config.toml
conv_stem = false
loss = "binary_cross_entropy"
muon_scale = "spectral"
batch_size = 384
epochs = 33.1
lr_schedule = "cosine"
final_lr_fraction = 0
weight_decay = 0.05
Rows from block 3 of a small image classifier, named by matrix and row number. Rows with one number belong to one neuron. Each number is 200 + 40 x the weight over its row's rms, rounded and kept within 0 to 999. All counts start at 0. After the name is the row's rms in percent of the matrix's.
After each neuron's rows are labels from the 100 images, of 14848, where the neuron reaches its largest size: "responds to" is what is common among them. Only what is clearly more common there than usual is listed. The data: renderings of 100 made-up gadgets, each built of a few solids, in any pose. In brackets: how many of the 100.
# gate: MLP gate (model.blocks.3.mlp.gate.weight, 848x320), inputs 270-319
# fc1: MLP up (model.blocks.3.mlp.fc1.weight, 848x320), inputs 270-319
# fc2: MLP down (model.blocks.3.mlp.fc2.weight, 320x848, transposed), outputs 270-319

gate.748,094,210,229,171,205,157,195,216,186,217,217,201,168,150,216,190,174,152,202,196,201,133,282,222,163,228,185,261,129,167,185,192,216,251,210,149,277,219,150,181,199,187,226,232,153,161,181,175,186,165,224
fc1.748,085,176,227,172,262,222,171,148,167,218,157,212,322,242,167,219,237,220,215,201,214,213,185,172,227,143,127,146,269,156,216,133,238,123,208,242,176,188,271,194,178,233,186,157,251,123,179,229,255,225,89
fc2.748,096,125,178,175,236,194,122,149,164,183,170,220,235,193,233,201,166,208,180,74,170,158,193,195,258,251,184,145,133,178,201,183,212,168,272,208,231,197,112,239,237,251,199,214,184,120,225,184,241,165,166
responds to: yellow (32)

gate.103,049,213,139,239,199,107,273,228,187,212,237,149,189,225,246,192,246,209,186,197,214,202,174,139,176,275,227,213,263,131,208,214,226,152,191,190,248,210,121,260,244,175,126,135,166,234,253,211,185,126,160
fc1.103,050,216,268,172,197,233,172,157,234,113,179,262,213,224,129,170,233,142,225,189,168,205,203,215,197,249,237,167,126,259,209,135,173,159,233,221,204,252,178,231,187,245,257,228,195,157,201,207,180,239,199
fc2.103,056,280,192,227,237,168,211,165,111,160,187,190,254,236,220,178,280,104,221,143,180,127,219,183,216,224,237,199,165,238,231,278,270,144,193,179,205,152,139,201,194,177,211,195,144,214,236,195,256,240,221
responds to: yellow (46)

gate.185,120,238,234,255,227,132,191,166,164,207,223,101,228,172,133,239,200,328,222,195,137,250,242,234,243,203,196,227,137,180,150,247,218,176,272,237,270,261,181,242,177,234,216,179,171,237,285,268,282,209,179
fc1.185,113,199,175,196,151,164,173,207,220,165,217,149,215,197,243,248,193,197,141,297,199,221,200,145,177,195,252,199,192,144,211,193,161,159,157,204,204,224,190,261,120,230,194,227,155,239,228,239,259,235,116
fc2.185,116,153,196,182,182,224,257,91,169,246,196,215,211,190,191,227,166,194,205,179,223,270,229,217,204,214,237,203,227,190,250,158,261,194,226,239,175,198,244,195,165,201,153,208,210,200,128,223,162,185,211
responds to: orange (25)

gate.666,057,170,122,174,169,175,124,225,210,105,244,193,221,178,126,186,198,249,139,289,150,150,203,162,152,192,168,143,143,226,164,200,176,145,267,256,173,168,171,181,218,248,168,195,207,217,202,165,202,193,217
fc1.666,059,235,277,199,187,186,237,193,206,280,169,252,241,260,216,217,198,152,211,216,276,240,152,219,206,196,224,260,189,174,186,199,233,193,197,134,201,149,197,184,156,166,213,188,182,186,246,209,252,174,222
fc2.666,065,212,225,256,251,240,220,207,279,211,257,196,245,215,247,226,182,109,206,213,207,198,196,256,215,133,140,83,177,226,93,235,148,185,137,167,134,172,193,222,246,195,212,255,166,207,157,214,219,240,239
responds to: metallic (66); purple (25)

gate.177,043,136,204,275,228,181,224,115,157,287,154,223,174,159,153,211,168,121,212,162,253,231,194,154,154,232,186,254,206,192,186,224,236,153,176,166,174,169,243,175,188,278,239,227,144,180,154,238,272,256,226
fc1.177,050,154,194,208,177,148,193,228,166,178,149,231,179,230,177,177,254,148,221,203,88,178,218,189,236,190,181,239,200,169,244,205,130,250,280,105,194,212,215,255,252,201,211,228,221,161,167,174,124,270,260
fc2.177,048,168,211,193,286,209,254,204,136,179,187,273,274,133,186,227,200,250,234,164,192,196,239,170,182,243,145,248,119,202,219,158,186,238,212,172,167,252,102,241,238,202,210,149,238,211,182,224,217,255,165
responds to: pink (53)

gate.585,121,214,224,194,140,242,179,212,249,260,259,233,189,208,195,239,185,207,170,250,159,192,261,254,270,205,223,137,178,206,234,224,212,172,102,191,145,207,208,155,219,188,246,192,163,194,125,218,153,233,163
fc1.585,125,190,178,154,197,130,246,243,178,198,137,257,144,186,148,152,156,187,181,218,215,237,193,176,172,274,270,238,240,211,164,221,163,238,132,195,287,190,187,115,161,192,190,231,155,156,260,192,206,207,108
fc2.585,118,243,197,141,199,194,178,197,215,171,230,202,186,152,199,203,193,243,186,244,215,150,181,164,221,219,220,217,237,177,193,191,282,246,99,204,197,152,265,273,267,224,227,228,157,218,192,207,195,185,151
responds to: green (52)

gate.168,102,199,165,210,182,111,170,317,171,247,184,180,120,187,188,189,157,167,179,261,166,250,246,134,285,176,124,144,195,89,148,227,187,202,141,268,197,198,203,236,150,202,278,205,109,221,200,199,240,169,158
fc1.168,104,128,221,286,267,242,200,66,195,162,233,161,173,264,140,186,264,238,229,185,182,148,192,202,183,125,272,181,224,235,235,231,181,171,236,180,206,235,242,197,263,132,212,191,234,185,204,179,225,240,241
fc2.168,108,232,245,175,212,215,189,234,223,182,209,215,218,179,199,161,125,237,225,240,193,262,233,231,252,247,211,136,230,180,272,188,145,247,201,168,237,236,198,172,202,233,241,264,177,206,211,228,214,192,183
responds to: orange (34)

gate.64,075,89,285,231,159,183,192,172,76,217,213,154,175,166,191,161,193,222,240,204,182,221,174,215,185,146,168,167,53,202,211,211,210,245,254,174,232,203,112,206,183,139,208,238,178,214,195,194,174,245,221
fc1.64,075,242,193,233,233,219,154,212,274,189,177,264,197,244,142,201,171,227,156,169,176,231,145,218,244,168,150,175,272,210,96,254,226,202,133,230,159,142,242,161,183,208,227,218,164,151,179,242,103,251,160
fc2.64,079,147,149,165,217,138,189,220,188,220,212,239,210,211,195,178,222,250,229,211,187,142,199,215,212,138,231,160,158,209,168,181,176,129,243,155,212,205,174,180,261,147,192,168,204,216,198,244,110,224,74
responds to: teal (30)

gate.632,108,184,304,227,229,218,179,142,217,193,245,178,165,113,190,237,208,159,203,233,198,229,234,264,250,228,182,225,213,188,252,234,229,257,228,270,209,158,184,223,175,274,120,176,142,213,220,173,176,250,273
fc1.632,111,180,198,187,177,246,183,215,139,199,166,249,241,217,175,131,124,174,225,173,142,215,161,240,258,189,196,199,267,180,161,248,218,195,232,235,185,252,233,184,194,209,186,153,216,105,226,240,272,251,205
fc2.632,110,244,190,215,201,144,206,211,128,178,243,150,180,337,249,228,213,211,185,252,218,158,180,244,245,193,161,246,196,262,201,171,194,240,138,186,232,200,163,158,202,220,176,182,214,218,201,190,222,149,186
responds to: glossy (61)

gate.501,059,250,179,172,178,213,235,238,232,190,188,142,96,175,220,168,181,206,149,197,143,237,240,191,185,232,195,175,231,285,214,194,148,257,161,176,259,223,179,163,215,166,265,205,221,194,224,136,168,188,164
fc1.501,062,181,212,219,202,237,142,70,213,213,261,272,276,187,220,212,196,238,193,200,230,254,162,235,217,167,218,286,235,170,179,177,266,173,248,260,231,162,206,162,187,264,127,180,184,198,258,267,186,246,137
fc2.501,064,253,218,118,226,235,214,203,185,213,217,162,202,205,248,229,193,174,272,242,177,194,181,274,200,242,226,232,234,244,209,131,285,186,228,203,196,173,140,115,227,203,190,188,149,185,264,165,212,257,237
responds to: teal (41)

gate.275,053,213,164,280,287,197,154,192,208,111,227,201,201,85,146,153,173,197,212,199,179,203,251,180,216,235,295,172,205,151,143,212,218,211,104,139,199,286,223,140,161,169,214,278,192,106,168,202,128,157,177
fc1.275,053,270,168,204,210,262,197,203,180,123,246,186,228,159,291,278,217,280,185,262,171,204,177,167,244,168,246,143,226,200,197,176,214,95,181,184,196,197,211,211,213,254,141,236,220,190,205,205,142,242,167
fc2.275,058,201,178,202,146,177,212,192,168,224,236,179,135,174,160,173,167,183,178,238,185,189,225,159,245,192,192,230,173,232,172,170,205,235,221,205,313,189,194,341,236,290,249,240,208,250,281,185,157,215,211
responds to: green (36)

gate.107,132,162,175,199,286,170,172,199,177,208,232,198,196,242,209,221,239,205,268,180,227,215,96,82,254,218,137,199,169,177,198,241,205,260,172,209,203,208,238,216,194,217,245,183,133,209,172,193,268,143,215
fc1.107,130,230,226,196,166,230,225,258,219,216,202,257,126,191,220,222,237,175,237,119,198,284,257,222,273,205,212,225,239,166,164,177,244,172,203,179,194,177,159,228,198,204,245,171,198,233,211,214,205,279,224
fc2.107,125,168,242,203,180,174,159,248,219,139,202,171,115,209,253,146,318,202,196,163,226,237,170,186,166,133,255,302,218,284,214,202,223,213,192,218,219,237,253,153,226,206,176,289,148,179,174,154,227,201,216
responds to: pink (33)

gate.127,060,132,178,228,269,185,226,193,167,249,240,168,225,287,250,199,240,222,193,204,191,266,188,209,184,200,198,153,196,244,181,222,281,203,288,155,213,174,225,274,182,102,225,161,254,212,282,167,192,183,202
fc1.127,059,133,237,234,194,187,278,168,128,153,240,172,237,251,231,244,181,245,158,178,205,248,168,202,227,173,236,133,209,173,236,109,224,186,219,187,175,193,197,252,246,102,245,165,210,224,213,177,190,244,232
fc2.127,066,151,222,236,220,310,222,198,236,257,182,160,243,137,233,182,206,168,219,241,169,147,225,201,181,286,199,163,274,187,160,195,168,188,222,207,283,213,207,156,201,170,149,166,248,208,176,124,242,201,173
responds to: metallic (64)

gate.663,078,225,257,195,140,221,158,248,147,214,236,203,228,152,185,117,230,204,217,183,283,263,272,180,209,206,118,192,210,203,165,227,149,223,303,152,310,137,183,221,204,211,219,189,240,114,139,179,204,194,216
fc1.663,075,277,224,166,172,248,225,226,153,149,172,195,168,176,225,189,194,228,205,233,155,219,198,97,146,146,214,251,204,180,196,189,261,217,253,180,156,189,167,159,153,192,296,207,131,246,220,158,152,165,170
fc2.663,068,154,214,216,205,216,174,98,241,262,160,115,148,189,159,144,281,248,150,205,186,192,253,155,202,234,118,178,203,187,178,212,168,119,227,144,205,199,198,234,176,144,196,191,248,283,179,160,229,171,181
responds to: teal (28)

gate.558,116,130,174,151,208,147,205,195,214,185,228,202,253,256,176,175,193,189,274,182,234,248,240,238,205,214,220,224,181,252,162,178,114,234,201,212,208,186,162,138,166,177,222,201,251,183,179,211,269,183,219
fc1.558,119,162,192,324,168,176,239,185,224,197,250,128,241,267,228,244,245,200,210,174,230,211,220,200,136,227,174,168,118,203,138,181,212,205,232,194,249,192,213,213,153,181,248,237,258,198,142,216,237,224,234
fc2.558,113,208,235,235,256,198,158,187,213,210,148,112,176,184,230,176,191,226,183,254,182,209,227,233,269,218,236,193,305,228,171,137,189,261,200,189,142,246,123,161,204,183,218,240,214,221,234,198,202,229,198
responds to: green (27)

gate.215,119,165,217,109,194,264,174,211,227,225,164,174,164,160,160,203,107,240,221,145,213,273,213,205,157,222,237,179,144,176,232,153,208,275,232,134,206,203,237,264,153,221,255,202,249,240,249,171,190,172,177
fc1.215,115,153,190,157,252,226,224,203,131,251,237,199,199,259,179,212,145,201,237,154,219,107,256,189,190,227,207,174,156,237,180,218,208,234,274,213,230,167,231,190,148,205,180,215,180,121,190,147,185,241,181
fc2.215,111,135,259,174,187,229,133,196,192,180,168,200,165,158,211,174,257,221,238,190,181,288,177,191,220,236,211,275,236,180,153,207,187,206,209,162,236,190,221,192,239,229,179,144,265,178,209,176,237,211,239
responds to: glossy (60)

gate.3,099,182,286,249,207,191,172,185,164,161,202,206,157,212,237,157,228,204,196,234,153,103,349,242,222,192,154,154,158,220,245,169,265,200,223,297,157,231,196,229,185,213,226,209,144,180,123,217,159,204,226
fc1.3,105,298,184,176,152,220,177,144,225,215,225,147,238,160,222,237,149,237,190,250,223,217,129,191,227,167,251,169,226,177,157,227,126,223,191,254,230,188,228,159,151,162,182,208,203,219,221,199,199,206,243
fc2.3,099,202,191,133,244,156,168,198,254,186,162,203,220,165,216,197,200,189,177,250,239,236,151,227,195,141,269,131,214,162,190,186,168,250,173,176,156,108,165,211,201,113,197,196,245,198,214,194,197,199,186
responds to: green (30)

gate.442,055,167,189,252,181,243,189,224,215,212,171,226,184,195,193,273,234,191,173,267,197,210,205,216,193,184,226,183,119,197,266,158,232,152,245,240,159,267,155,302,167,183,204,200,190,197,111,182,203,232,179
fc1.442,056,222,209,186,145,165,185,151,171,163,201,157,236,171,186,59,135,143,243,169,190,181,207,148,209,197,181,189,266,173,181,233,182,240,217,218,185,154,206,132,227,202,147,198,257,165,279,206,226,135,239
fc2.442,060,156,187,179,206,122,211,142,108,230,248,252,216,171,208,168,171,213,178,205,176,226,158,218,188,187,269,181,160,176,208,179,221,166,161,199,168,237,230,188,216,165,186,185,221,237,256,189,118,199,165
responds to: glossy (60)

gate.311,065,178,122,216,179,129,250,246,140,79,189,119,193,205,189,154,213,248,166,188,215,155,215,220,148,181,245,197,247,180,228,90,185,231,172,175,216,143,173,165,232,266,240,209,167,124,212,207,177,123,264
fc1.311,068,291,186,211,187,229,234,190,141,249,166,153,172,152,254,250,170,212,241,208,234,194,270,178,197,190,225,197,161,223,181,202,244,236,197,197,230,185,155,155,250,162,183,187,237,213,220,219,279,156,188
fc2.311,075,233,66,193,232,250,149,207,142,197,171,200,241,147,215,227,223,229,213,210,204,182,199,169,205,253,157,174,196,222,297,140,222,208,251,155,152,166,295,232,207,229,226,195,200,115,232,161,178,129,237
responds to: teal (37)

gate.491,111,246,218,181,179,213,202,187,215,195,148,207,244,173,192,218,140,245,244,166,148,187,182,167,175,250,244,193,234,278,209,212,169,180,209,175,231,215,220,212,182,170,250,169,159,263,245,206,229,171,198
fc1.491,117,190,102,155,246,253,173,184,197,151,261,182,221,219,208,162,171,163,162,220,195,194,211,177,204,214,196,181,205,220,203,165,205,220,181,180,212,194,280,170,268,206,169,162,178,160,203,190,166,167,258
fc2.491,114,159,259,169,187,200,190,214,199,214,263,298,182,212,152,139,260,179,110,204,130,184,174,175,225,162,210,199,244,193,186,212,233,195,186,175,196,278,179,103,208,226,170,151,198,262,203,194,148,217,117
responds to: glossy (63)

gate.725,131,148,178,230,207,192,229,198,195,218,179,219,186,187,190,230,195,206,222,240,257,262,143,193,190,163,216,107,146,194,229,188,137,217,168,167,254,187,201,180,233,185,243,284,255,303,241,261,245,182,212
fc1.725,129,165,142,217,142,195,235,211,191,157,229,189,238,223,204,179,191,245,162,176,135,122,199,192,210,124,211,243,273,177,214,165,139,206,248,127,201,196,200,223,143,152,168,185,201,133,172,122,238,235,189
fc2.725,130,255,141,234,296,198,191,195,195,158,213,166,216,227,203,186,259,223,206,214,206,143,185,247,173,187,223,203,212,141,210,251,152,186,172,205,197,170,305,176,196,231,240,187,136,131,203,263,221,228,183
responds to: metallic (60)

gate.578,023,239,204,192,187,213,212,161,262,238,156,105,161,159,266,170,177,201,263,215,194,260,155,217,202,269,251,198,246,211,181,254,245,201,244,179,192,244,219,170,147,229,163,180,181,197,165,180,259,234,258
fc1.578,020,223,225,284,205,161,236,228,262,185,152,178,345,220,184,178,254,206,177,259,248,245,182,152,190,221,150,205,200,251,196,160,190,215,213,189,158,139,189,192,179,199,235,168,192,137,163,232,130,164,215
fc2.578,028,201,243,71,167,166,239,231,206,113,225,207,257,220,128,169,193,222,180,135,158,198,264,172,220,191,195,153,197,255,162,224,159,301,233,143,185,181,162,170,202,261,188,149,182,175,168,225,196,196,186
responds to: yellow (27)

gate.465,089,235,184,202,122,197,256,215,223,171,214,188,264,195,219,159,197,165,175,175,230,223,154,267,186,148,241,228,158,112,196,176,204,145,217,189,244,246,259,207,220,263,193,215,221,183,212,210,198,219,239
fc1.465,094,219,165,234,197,179,244,219,253,273,199,256,225,164,268,167,181,111,176,206,169,167,289,191,213,211,252,223,165,140,219,131,261,222,218,126,264,250,202,200,263,264,235,182,229,289,228,176,249,197,229
fc2.465,100,143,212,202,247,182,208,254,232,240,214,157,196,251,215,208,168,226,116,200,250,211,225,146,217,167,180,239,193,155,174,265,203,196,241,231,189,231,271,210,201,173,209,187,214,253,188,198,185,202,159
responds to: metallic (64); green (42)

gate.201,127,203,154,199,157,201,166,199,222,172,178,177,212,185,221,184,171,240,136,211,214,256,254,191,333,196,146,131,173,224,192,215,167,235,206,219,267,288,204,167,163,178,149,164,191,231,188,154,282,162,199
fc1.201,124,199,138,176,199,212,182,257,264,180,99,196,210,138,251,190,147,210,241,172,148,224,185,229,204,235,228,191,135,258,171,221,195,244,183,150,215,185,154,219,199,115,151,146,208,195,209,222,261,200,119
fc2.201,133,199,205,288,264,197,200,231,197,211,229,176,187,238,171,269,200,155,211,189,205,144,237,188,206,158,230,207,241,199,158,261,214,235,248,184,242,198,190,138,181,184,110,251,170,222,174,183,189,244,155
responds to: metallic (64)

gate.434,108,134,163,210,214,226,225,221,154,305,165,223,173,228,206,163,244,150,171,167,145,252,205,175,184,156,167,219,214,149,169,209,275,216,164,165,228,198,225,226,192,124,303,158,238,221,256,228,215,190,203
fc1.434,111,142,170,198,212,169,121,214,242,140,222,224,191,182,201,190,206,229,130,199,227,171,207,266,256,165,163,257,190,176,245,199,132,196,209,199,213,195,283,169,187,293,122,192,190,187,200,170,173,203,224
fc2.434,105,159,225,148,153,143,193,181,187,232,244,251,257,178,171,263,205,226,275,187,182,171,208,146,201,226,183,178,239,202,175,145,211,242,196,153,305,175,129,195,215,225,244,126,221,128,222,172,184,160,243
responds to: pink (43)

gate.332,128,190,149,166,143,207,244,214,224,226,251,169,189,253,169,237,191,134,196,201,173,163,252,200,186,220,284,125,195,167,195,189,180,149,223,170,222,103,196,223,259,257,230,196,234,241,250,174,232,259,230
fc1.332,122,202,233,211,214,203,168,285,208,277,255,185,222,171,196,203,148,176,250,233,258,201,211,251,152,189,160,239,223,244,238,186,171,217,181,212,240,203,206,239,143,219,255,198,317,233,225,209,168,280,295
fc2.332,119,222,218,128,219,201,214,156,299,161,248,146,235,185,241,255,179,159,218,259,197,191,186,248,219,222,173,217,215,132,220,157,207,190,263,254,186,65,196,154,216,209,167,215,125,197,145,130,187,241,207
responds to: orange (26)

gate.90,099,245,178,209,241,174,162,155,174,267,213,203,174,250,151,198,157,229,238,280,193,192,211,162,136,215,189,182,186,270,157,200,212,175,135,168,246,171,230,135,191,181,180,200,150,289,238,232,193,188,76
fc1.90,101,151,231,209,191,197,209,211,150,185,206,130,195,188,275,188,234,134,229,133,193,173,207,247,252,190,174,234,191,232,190,221,220,194,173,231,249,226,249,212,162,206,266,224,139,213,206,174,207,212,220
fc2.90,103,178,221,203,136,233,195,190,103,190,192,208,130,296,229,208,167,228,151,204,188,163,183,212,221,174,211,204,212,203,151,226,224,169,171,249,170,259,241,227,211,158,225,203,206,229,149,270,209,249,119
responds to: pink (35)

gate.495,098,240,249,138,195,166,261,147,193,193,179,258,147,199,164,219,148,153,210,157,248,227,131,228,160,156,157,255,220,157,159,206,247,224,208,336,202,233,206,268,168,182,270,244,219,193,181,272,256,282,224
fc1.495,099,222,204,202,281,260,186,118,265,247,216,274,167,148,183,222,204,153,183,188,214,190,253,155,205,178,163,182,316,179,116,272,203,242,155,246,175,241,219,206,198,254,277,251,221,236,205,208,215,216,179
fc2.495,098,166,237,231,219,163,257,246,201,196,163,145,210,203,233,260,203,177,160,202,170,223,195,212,249,188,187,182,245,217,181,206,209,197,178,284,178,267,344,120,177,296,182,199,181,202,230,152,178,257,184
responds to: orange (28)

gate.399,059,167,209,218,169,99,226,222,155,265,216,244,245,239,152,227,173,217,214,224,247,186,172,211,125,222,168,126,242,189,259,195,187,207,209,212,276,180,237,228,131,260,182,166,215,125,198,236,174,262,149
fc1.399,061,175,227,248,238,300,177,258,226,132,210,257,226,186,208,172,162,225,160,161,171,168,205,248,195,191,220,233,165,118,218,190,246,188,262,179,231,194,205,199,201,206,220,227,156,259,134,168,203,216,248
fc2.399,061,225,257,221,162,170,224,221,162,211,195,203,171,205,141,264,247,136,213,252,218,197,157,171,190,207,182,249,258,210,213,169,190,152,224,191,126,121,143,141,248,140,178,183,187,207,217,224,268,219,212
responds to: pink (38)

gate.379,092,124,220,270,206,233,144,277,185,145,208,214,136,245,222,136,149,237,193,237,182,127,250,125,219,252,307,248,171,297,120,189,213,201,175,131,186,204,249,164,196,268,229,126,221,235,180,193,254,166,204
fc1.379,103,174,248,202,93,146,171,208,220,237,243,139,180,169,165,193,234,201,129,264,139,198,176,215,183,151,205,231,137,266,222,189,221,182,188,248,167,240,127,149,211,171,200,239,178,173,208,241,129,180,176
fc2.379,101,278,192,201,184,226,223,185,274,295,230,181,234,217,231,203,225,204,245,135,158,222,246,118,181,147,232,205,216,225,175,192,233,187,198,246,227,247,239,226,167,246,228,219,153,185,221,219,257,202,151
responds to: orange (25)

gate.190,145,170,235,168,225,292,188,194,202,147,197,274,167,244,203,291,204,187,151,240,297,205,179,200,220,140,237,256,186,156,193,195,212,195,177,198,141,243,193,251,166,204,182,237,253,192,170,152,207,198,169
fc1.190,145,216,149,274,181,208,191,138,177,133,277,206,175,194,200,149,232,171,286,219,165,150,165,222,184,215,158,233,232,182,222,227,120,238,161,207,203,196,231,216,216,107,193,164,172,197,269,274,249,172,250
fc2.190,127,197,281,233,223,152,191,129,265,269,178,238,205,188,195,143,218,170,207,248,182,222,229,146,228,184,135,211,143,182,165,149,178,183,123,124,188,233,164,237,275,279,147,228,211,198,173,217,137,226,279
responds to: glossy (62); red (32)

gate.256,128,252,176,163,223,144,264,187,273,160,206,183,198,180,139,284,193,126,198,168,139,253,210,187,181,185,198,151,230,103,248,153,188,174,205,208,175,250,251,208,207,281,182,211,207,244,247,248,206,195,217
fc1.256,125,171,207,179,234,184,211,129,189,189,159,168,171,177,240,208,205,220,192,208,227,178,266,224,160,266,230,146,214,211,150,220,147,189,190,185,167,222,169,136,242,238,153,218,215,131,182,175,113,223,215
fc2.256,126,234,184,195,221,270,173,258,246,223,232,293,181,166,175,132,222,195,196,250,208,187,187,225,216,204,266,209,279,184,227,243,154,187,204,225,224,186,196,292,162,181,159,222,218,205,202,189,148,146,257
responds to: teal (30)

gate.485,135,174,179,164,221,201,255,223,230,150,135,197,161,193,196,209,208,199,296,246,258,152,267,242,190,239,155,192,238,197,156,153,262,189,130,114,189,209,133,133,185,263,189,207,145,186,167,244,176,136,224
fc1.485,128,201,183,175,157,212,241,234,180,158,187,203,171,199,188,215,244,168,156,145,165,173,185,226,195,227,226,208,144,179,223,218,160,211,256,177,188,299,170,201,188,188,127,163,268,218,210,244,131,164,182
fc2.485,134,195,311,214,189,175,177,241,160,242,238,215,296,172,237,220,235,136,119,147,130,176,173,208,247,188,175,164,200,183,259,145,188,208,195,248,249,236,166,233,238,207,212,170,164,136,232,197,168,191,210
responds to: pink (38)

gate.422,102,220,176,192,248,170,183,269,222,205,183,224,211,259,229,211,175,204,186,175,138,213,207,220,172,206,187,157,219,226,180,221,220,247,221,148,129,216,264,148,143,251,111,221,237,206,252,208,171,180,258
fc1.422,107,171,155,187,188,211,249,258,270,208,231,144,158,226,169,181,164,239,235,173,219,166,162,179,213,176,175,218,165,303,282,144,172,210,189,240,210,168,228,192,181,197,225,211,182,180,192,245,209,212,220
fc2.422,101,101,156,229,185,151,212,199,185,164,148,218,193,222,162,242,169,153,241,216,218,206,247,152,181,215,252,174,207,129,175,110,139,223,190,160,197,215,185,184,247,244,194,215,220,223,189,159,203,235,231
responds to: yellow (29)

gate.17,082,202,187,264,188,212,228,173,185,250,281,266,206,189,192,215,225,161,174,181,216,205,198,204,171,168,173,233,181,167,163,167,137,247,238,138,232,130,133,223,192,305,201,169,173,176,244,202,190,247,169
fc1.17,084,285,157,169,203,200,298,170,137,150,206,134,180,218,266,179,185,209,184,170,211,139,208,256,185,160,151,216,221,163,192,211,211,220,192,206,191,215,170,187,197,222,207,182,178,248,224,216,126,201,124
fc2.17,090,181,221,271,183,255,204,201,180,109,210,121,262,208,172,118,193,199,178,255,202,219,272,219,197,223,154,197,108,191,194,196,232,177,235,198,214,224,188,226,252,195,140,211,217,129,202,142,186,192,232
responds to: yellow (36)

gate.221,123,235,223,204,148,174,189,183,200,194,185,225,198,155,163,165,162,173,228,198,143,161,211,238,204,173,209,182,164,216,220,183,252,132,124,230,200,207,261,228,212,209,245,233,208,177,224,172,172,221,191
fc1.221,122,178,198,276,260,172,234,147,219,192,211,176,239,178,147,244,160,192,153,200,167,204,144,129,175,210,117,182,216,206,216,215,207,220,169,282,131,202,201,314,161,225,226,277,115,200,219,278,194,155,225
fc2.221,133,230,215,217,218,196,247,197,112,209,188,228,192,163,179,169,236,218,215,174,197,263,148,225,203,164,126,240,245,179,158,152,244,171,202,216,227,183,150,134,224,163,282,161,195,173,179,133,196,165,194
responds to: teal (26)

gate.94,109,146,159,197,279,152,252,191,185,211,199,252,208,190,211,221,175,203,210,152,52,200,173,216,232,260,293,171,176,150,179,222,232,138,239,192,201,174,271,155,121,214,114,191,157,169,263,210,179,129,196
fc1.94,110,123,197,223,277,183,206,227,217,169,146,170,177,228,274,226,123,192,237,225,182,243,191,265,158,199,226,172,215,132,236,157,166,250,131,122,235,235,204,169,119,116,196,181,203,155,151,140,218,137,192
fc2.94,119,223,296,268,188,233,156,158,117,219,216,261,208,181,228,250,253,162,182,180,225,218,201,156,168,178,196,191,207,233,186,108,165,191,217,214,194,130,177,198,273,258,208,143,257,166,263,246,141,230,172
responds to: teal (26)

gate.40,082,176,112,174,189,195,169,219,153,207,189,222,200,210,236,172,233,184,179,124,199,251,189,186,162,194,184,187,183,213,202,224,149,152,227,218,159,139,170,180,278,195,168,210,242,211,211,195,194,202,167
fc1.40,079,193,162,230,143,126,173,221,212,230,184,168,216,153,247,234,244,161,185,137,181,165,195,238,157,261,213,140,143,131,210,240,253,154,181,164,264,263,163,218,256,169,156,203,241,122,243,213,245,205,182
fc2.40,086,237,238,173,225,241,157,168,259,182,193,220,98,170,141,154,175,234,164,208,168,233,199,213,176,232,132,146,214,204,206,155,185,182,181,140,168,184,181,201,160,199,184,238,105,183,239,223,197,267,168
responds to: green (41)

gate.418,044,208,248,137,196,180,174,229,239,217,230,201,113,184,170,174,168,230,139,199,208,282,283,204,199,230,220,237,178,213,276,140,153,206,187,256,173,134,174,203,261,155,240,196,189,131,194,176,138,187,253
fc1.418,046,244,243,188,183,160,199,238,192,133,207,242,173,239,219,254,209,128,261,216,226,200,213,180,181,226,158,168,173,197,253,194,222,234,177,251,258,264,202,179,219,190,188,275,115,99,194,167,230,233,163
fc2.418,045,154,199,216,224,171,169,173,179,201,202,259,108,265,208,162,153,173,216,178,196,235,262,249,141,149,187,181,263,223,248,183,179,195,185,218,152,244,271,248,139,294,253,227,189,205,170,212,221,215,260
responds to: green (25)